config = dict(
    time_shift_ms=100,
    encoder_norm_position='pre',
    encoder_parallel_block=False,
    encoder_drop_path=0.1,
    text_encoder_norm='layernorm',
    max_precond_dim=512,
    one_sided=False,
    final_lr_fraction=0.01,
    warmup_steps=360,
    adamw_weight_decay_other_params=0,
)
Rows from block 2 of the audio encoder of a small contrastive audio-text model, named by matrix and row number. Rows with one number belong to one neuron. Each number is 128 + 32 x the weight over its row's rms, rounded and kept within 0 to 255. All counts start at 0. Numbers have three digits each.
After each neuron's rows are labels from the 100 clips, of 14976, where the neuron reaches its highest value: "strongest on" is what is common among them; "peak on" is the class under the peak. Only what is clearly more common there than usual is listed. The data: short pieces for a synthesised band: melody, chords, bass and drums. In brackets: how many of the 100, against the usual share in percent.
# fc1: MLP up (encoder.blocks.2.mlp.fc1.weight, 1280x320), inputs 80-159
# fc2: MLP down (encoder.blocks.2.mlp.fc2.weight, 320x1280, transposed), outputs 80-159

fc1.94:142084113217178191156089173096146079128125162130123076127152191079177125145147119193107187128125123155086121083100121155160139076120135116125090060155102128135182107101097122101104121087151136125128158190198135111124093163085095123125169118
fc2.94:166143118156102139118136096143137125133136165123131164100180106135166123091126122099127122122134150118137140112119152215086107176074057128102104099031103064203192162112138075090173100165111138112135136128205116141124111106128168175164149139
strongest on: clarinet-like (40 vs 10.8); square lead (39 vs 10.5)
peak on: C minor chord (51 vs 3.1); G# major chord (35 vs 2.9)

fc1.228:140152153199164141084132123137157148053066110044222080143087162092179140108168170119128123131143144048107208060150134096153130169088137146099124092093072126165171106124157181174142141096128095153112127102098091138090103070147088136154136149
fc2.228:118140143181181075106123181184194125114109119110155092102089137097127167071108082120131141153107134138155095157219045124082144084133142181080123112142062150165132125059182125104099080096099087133162115139105069141106127097200124104102066093
strongest on: key: G# minor (40 vs 4.3); key: G# major (37 vs 3.8)
peak on: G# major chord (27 vs 2.9); G# minor chord (27 vs 3.1)

fc1.631:168124140179158116089109128118081151144228074080102107155100118118142150105086147100146152132131132147167203133071183168171137132146082174147142140085155116159155132110148163186119130182134117140110118160168137088101127135062113098112120132
fc2.631:116136095168127120107098099169106152169151118133119090221083116045130110076196117081118113132157202165113135092086151213065143120105143111143126179125121049120123175124105123170142058114154118118118112090119133083115114151136108125087104163
strongest on: key: F# major (26 vs 4.5)
peak on: A# minor chord (40 vs 3); F# major chord (29 vs 3.1)

fc1.386:072118178169144140097082114120130177108156187089111163116151148109092117186102139103135089146097130153197133115121170148120078145138171076134089149105107192152118134129122137134163125133111153154139120156021098095125094086063120130138131113
fc2.386:144125135137160142136164162109133165148096168130157156125147106121141182115083085129161128147158145148122161108114133196136113066095163071185130110102098144133163097144148143145120073099156138147152128141077183164169183209149162187098157172
strongest on: reverberation (68 vs 34.4); text has "reverberant" (68 vs 34.4); text has "room" (68 vs 34.4); open hi-hat (42 vs 19)
peak on: no chord (100 vs 25.9)

fc1.462:078159148152160110077148131154174166066129149078195107155108140143182184103126106149117142157163141097135183130128148068131118166037127179092154098115114072175165115145144150142109102132106114145130150115118117174048094116111059137137084128
fc2.462:082139117199197120100093157150173144116093099145100137174091093125124126079132081133127152159126166166101109097156045197124132161123125115103137096121082136117106141104133144102120097124118094119132068083093072158173117118139156149117130161
strongest on: key: G# minor (40 vs 4.3); key: G# major (36 vs 3.8)
peak on: G# major chord (33 vs 2.9); G# minor chord (30 vs 3.1)

fc1.466:095174098149138134090145161158116145109152144118081143130155124136117152143099144174077166079036125124152158141091092122182126062187107146126149095203098082115142125144150130102182166170186110136183146126148157091153109106059099140142091105
fc2.466:109094161099133167143174179109144103153135144140138165088136135098094103158120122128109131179108106074155109017121093107090113100102125106135172154142076097110137174094135122181086197089166137157163129134131135164151089081168117121143129104
strongest on: text has "noise" (44 vs 10); clipping (35 vs 8); text has "clipped" (35 vs 8)
peak on: no chord (73 vs 25.9)

fc1.96:138176090122118148170137114109132149119137124101101115161116162101093128179089138153151135123085152078141131095086111132162111090149113166112112145182096085100131107176108115081107144136168119167167151141163123123108126151054128075176083093
fc2.96:134118149152116115150166152176155114116124155129226153116173158107089139164116130133150138140124147116129160044097107188145186118095153154133125098147091103111154117156130145198099180095133114152172103117054122133176133094127144124152134132
strongest on: clipping (35 vs 8); text has "clipped" (35 vs 8); bowed string-like (33 vs 14.5)
peak on: no chord (84 vs 25.9)

fc1.495:108145167173171107108120128105137195129165177120111124143192124111099136198124106131164102124062126110189129098117153135171064124157152058169121130158127192169104124118133126134170113136142157133117156149059145113152159087059101081126164142
fc2.495:134140143094158139153146148107146163141124157149181175145143122125138208110079111135144095142162099109118135118118163187113106068110141067190123127089053148118131141144149148143129095098166134156182105152086172159152183212154171171089151161
strongest on: reverberation (61 vs 34.4); white noise (43 vs 5.1); pink noise (28 vs 5)
peak on: no chord (100 vs 25.9)

fc1.248:130167180120204147128069088164145125149093073100138119079133111104140123106118182100124123146168164119121143133123209186154105102087118111129054187145145183125124130105126116147164131095082124150114138178050151052175156121104153144142093211
fc2.248:129100141158159159138124155139149177144118113069166133124149116152156147123132113138157170127178156103108224088108152199100148167102123070149116087137056140099169063131081108148140139096185158136103148134111152161101141132165135157143151133
strongest on: text has "noise" (38 vs 10); clipping (26 vs 8); text has "clipped" (26 vs 8)
peak on: no chord (83 vs 25.9)

fc1.304:109135130122067096043074105130157128130182112156148060139104112149134173137132180145128122114141110173094127109120143108101125102121125137086130255131130068135138115127108093117106123191102156174173158139139135169147096106140094145071185133
fc2.304:122120168098114203054126125129178117152168099118094192118128098177101122120170154177143101090136133140135169062127120135112123101180141130066144141142148114122145120121141157139086132133136117119135118152139191131137174103106115126155090094
strongest on: bass line (100 vs 64.5); thin (high-pass) (37 vs 12.5); bowed string-like (34 vs 14.5)
peak on: A major chord (31 vs 3.2)

fc1.3:161122121119122137150102143145134160125125156137172116182148147107154170137172069144152154138170088155114199097118148087139146151173169166152102138140130094101109063170062142153184153089124121139146081160193121107141104125162097081099142146
fc2.3:115114149207107053111151076121091159151149158102070090126135204074156151144162125102119155136073173109112153168115116077093100169099173140086161109165158115113144147169167133116074089148131069152109118127079088107115106142153199149128092107
strongest on: key: D minor (44 vs 4); key: D major (40 vs 4.3)
peak on: D minor chord (44 vs 3.1); D major chord (40 vs 3.1)

fc1.370:068130114181135112091098112048127134091142207084081137118221145148122165192097147115114087137125120120155163127104123170179081122162160084129146132102153132177124151158168149091158162139121176151092132116134117097139141095118113103130121174
fc2.370:114131151101134163147133142122120134145147166121168144166144103118133159126118126121153105107169134109131125126107107215122148098090170074183130109143061154119174119163097145140128105092178142139165115145093171125145148165123171169093156165
strongest on: clipping (63 vs 8); text has "clipped" (63 vs 8); text has "noise" (43 vs 10); open hi-hat (39 vs 19)
peak on: no chord (100 vs 25.9)

fc1.520:089145144158172131126101127140133214088123161103101147139190117118137162150090136094105105143104101127159112105128174165166066097168181063131115121142110158178088140130112126119177153138168140152152155150053137075175134099090127057123151161
fc2.520:123151136101147137154126117112135152158133169159200170148135116120122176100092106141144090129157104116109136120129130200117109070113148079188113128124060133109146144137159143135136085088179118126199095173100154179144160181140176160074148166
strongest on: white noise (50 vs 5.1)
peak on: no chord (100 vs 25.9)

fc1.583:108137164135162105122054141128127182070117167093080155093184150129127143166148166113065127092091077159165143124114148177207092119158164061155147142173085147159105142129175114117176146109133172166135144147057076068143147102125122099163135146
fc2.583:123131136115132136153142151129152142181121152121182160136126131132121167133138116132179112132165125112119174096135129165131117105068138060190128112129079148110167151158121153152118124091175128161176082149082165213144165177159150184103110129
strongest on: clipping (78 vs 8); text has "clipped" (78 vs 8); text has "noise" (38 vs 10)
peak on: no chord (100 vs 25.9)

fc1.401:115084093129130040083166142113113100085204131076132145099140092041163141116136138083149150130152178150110167122185161123134179129078163154166124143127118149126135083095132100065098146131047150158126165205123141121107124150125111086075193124
fc2.401:134171133115132170167085110157145155083142089104090149121118149180127124096085096155130191146144069178168186100106133150126119143101189147148116138165106118140185160133078113150140148079161126085130114088159151101163124106135150115189187184
strongest on: clarinet-like (47 vs 10.8); square lead (41 vs 10.5)
peak on: E minor chord (26 vs 3.1)

fc1.188:156093131171195056069106190137119133113124183123135090145134128133097168110123141124176116162130087049103105089141124126189113101126089169095117096154106072183113132084123108107163114104141140073154113085197150090128119109141104147145150117
fc2.188:136099195174100067085169124138090127123102099143133124166088132132154097080147111169120112115120130099114195137092107145121118097093153114118126130120151071110134158143115156110059116093138095184131176035100088134140118141165165179088085095
strongest on: key: C# minor (49 vs 4.3); key: C# major (44 vs 3.9)
peak on: C# minor chord (27 vs 3.1)

fc1.417:160122077065134158115040118135132110090103126113139159104159046156104146154133158159125048117081101127086111095152106089068121170176118162161083088119096195127107121166148144096118099112192181136097164119064109104072120145151120099168141137
fc2.417:177163114126199124180141100151118132114139139097106206103104166148089098153109138135149123123124208153139086155098086137130127128105091084176095142123153108136125160097152132094135103054185128133148137199172100140106155078177134100166085170
strongest on: clarinet-like (31 vs 10.8); harpsichord-like (26 vs 10.3)
peak on: F major chord (44 vs 3.2); A minor chord (28 vs 3.1)

fc1.411:154157142188156124150141173122131155136133158117090075054161062137160193129102116134152147153124108124144120131100097103130185162084090063149092204072150147148100103113123169163177074142156159149074140155093111090108090131118108164135127178
fc2.411:161118105087169166161059150116131111139171081126166162177157121170130138162110106134134110099170218109097164115055142192149143159085124171123173141174041118095170104128088144126109084078140116113122130114095159129125121106125167152177164100
strongest on: thin (high-pass) (37 vs 12.5)
peak on: no chord (59 vs 25.9)

fc1.114:159145166195151178100099199099120131101138154120121154117109163140183142150215066203144162124118125137098083088128114140079132092140155162141128071130172136130145090057120180147098152075138147098076128168165100107135117135073133136179116133
fc2.114:161143167173103112144152107127108104096158145114161195125159101202155159042119131129160132143132115157107135099141103133107183111109107123100139162076042097164133195113144122144160109167103139147165130145151098099109142078170194136168153045
strongest on: bass line (100 vs 64.5)
peak on: B major chord (33 vs 3.2); B minor chord (29 vs 3)

fc1.206:137170154157165133156086141103137121164137088131107097144100097108155105097057110125147124170125131125142132072111138145103174102074116133150168121114140110112098114139162160123171113134187152135123084145162175092096133169115164132213181220
fc2.206:166140126125153147145060182126089151105145086132155148155157073158175141111106137087138142158149121108164165064062209149147123141113123174113203177079108092122127120138058112105146106062145074161128175173114127142089066116099159135183181146
strongest on: thin (high-pass) (47 vs 12.5)
peak on: no chord (67 vs 25.9)

fc1.513:118147127107145151170070157075119151158113153130112089103153101156145203169119105155063124130090100083184081066178055079178134132159117160193152134073078161159116132071115098096138135081137091138124106117146108067073150160129170179163136159
fc2.513:140089173144126179089179160091128147148132191085144170208149122161115121109117143178178162104152115131119154078102179127150149133090140163095134128115048112102142145074068116138111188114117102114137179133138137149110074113147134135103163152
strongest on: clipping (25 vs 8); text has "clipped" (25 vs 8)
peak on: no chord (54 vs 25.9)

fc1.548:149141154136118110154156118084069167205125109123150110121086150143091081137161107093085087152156110169133104155073131116110163182149183112128136115164134149092180180143141104136106143133140129085098151128148126202108131098119188015139120158
fc2.548:126135131131109090142129100100052091157159138099094074111132087105090100096141112098117156161178082141148137095131118116139134154100134104130099129105158109169174178105159142141084170156093124129151084155147166125172146117190137062151122128
strongest on: clarinet-like (32 vs 10.8); square lead (26 vs 10.5)
peak on: A# major chord (36 vs 3)

fc1.150:127142138093139116156146097151093119067118129124133109073121154093145090115099072154153158115106088112142138084126110179139072112109031176161095107144127129072121113103133108085133148145149112174215137107166119149200145127144152104226132161
fc2.150:131159150116148120082104145126169153152096091143153157160114098118160032144090145119103138167080108137134155094149165158183157106098143124152098173146155066087124161087117096134079160118203123147132114093150096102083139086107137139149189181
strongest on: bass line (99 vs 64.5); bass guitar-like (59 vs 21.6)
peak on: no chord (56 vs 25.9)

fc1.263:151168174079144116129136110135073141187137119127131115184152114181155130087128079142068103136182188121111143162139076080114138154139089138089075105165164103145071108052118144175142143117116121088124119178155085106175140045099101161172140090
fc2.263:150090121164085161135149136124182161121135124063149142151148138135138157173164153154183128086160104118076114080143169083184147191179124154170179108141072126151096114145107124146150190094129186087120168080096177137117089132097186167139199121
strongest on: bowed string-like (41 vs 14.5); melody instrument: bowed string-like (35 vs 4.4)
peak on: no chord (52 vs 25.9)

fc1.211:147165150077109056133096130161087127175094137149112088141127145034171140092126072109133143134131128162086199162134108147105135155101158165157091154160121091075097100171076108129119179126135164116109125091152144108100080101124092137091105130
fc2.211:134138124194099049091080081104077110115104114085154080180158162093133140140163155066163182116140119092141134186097116110096172149105161122069102155100189117120163079138190112119139112069128112047135136110106083110112135103111152167077098067
strongest on: key: D minor (48 vs 4); key: D major (34 vs 4.3)
peak on: D minor chord (37 vs 3.1); D major chord (26 vs 3.1)

fc1.723:134150185135126206061070125156138114114218085066071158064162172172126153182100171160117141148114112099137173119101123163114109133073137186158093172209101161131137123192167059102111175147109153110113118122204087090108146117139146106098043163
fc2.723:180112122137118142143169134131062152108149152109151130164136145123156112140120120172101135073185132090125133061125094139081159118099135114179139130120087076072153090102056124165141152055193173119165137137117166122127116087090155152118177121
strongest on: bowed string-like (34 vs 14.5); clipping (26 vs 8); text has "clipped" (26 vs 8)
peak on: no chord (96 vs 25.9)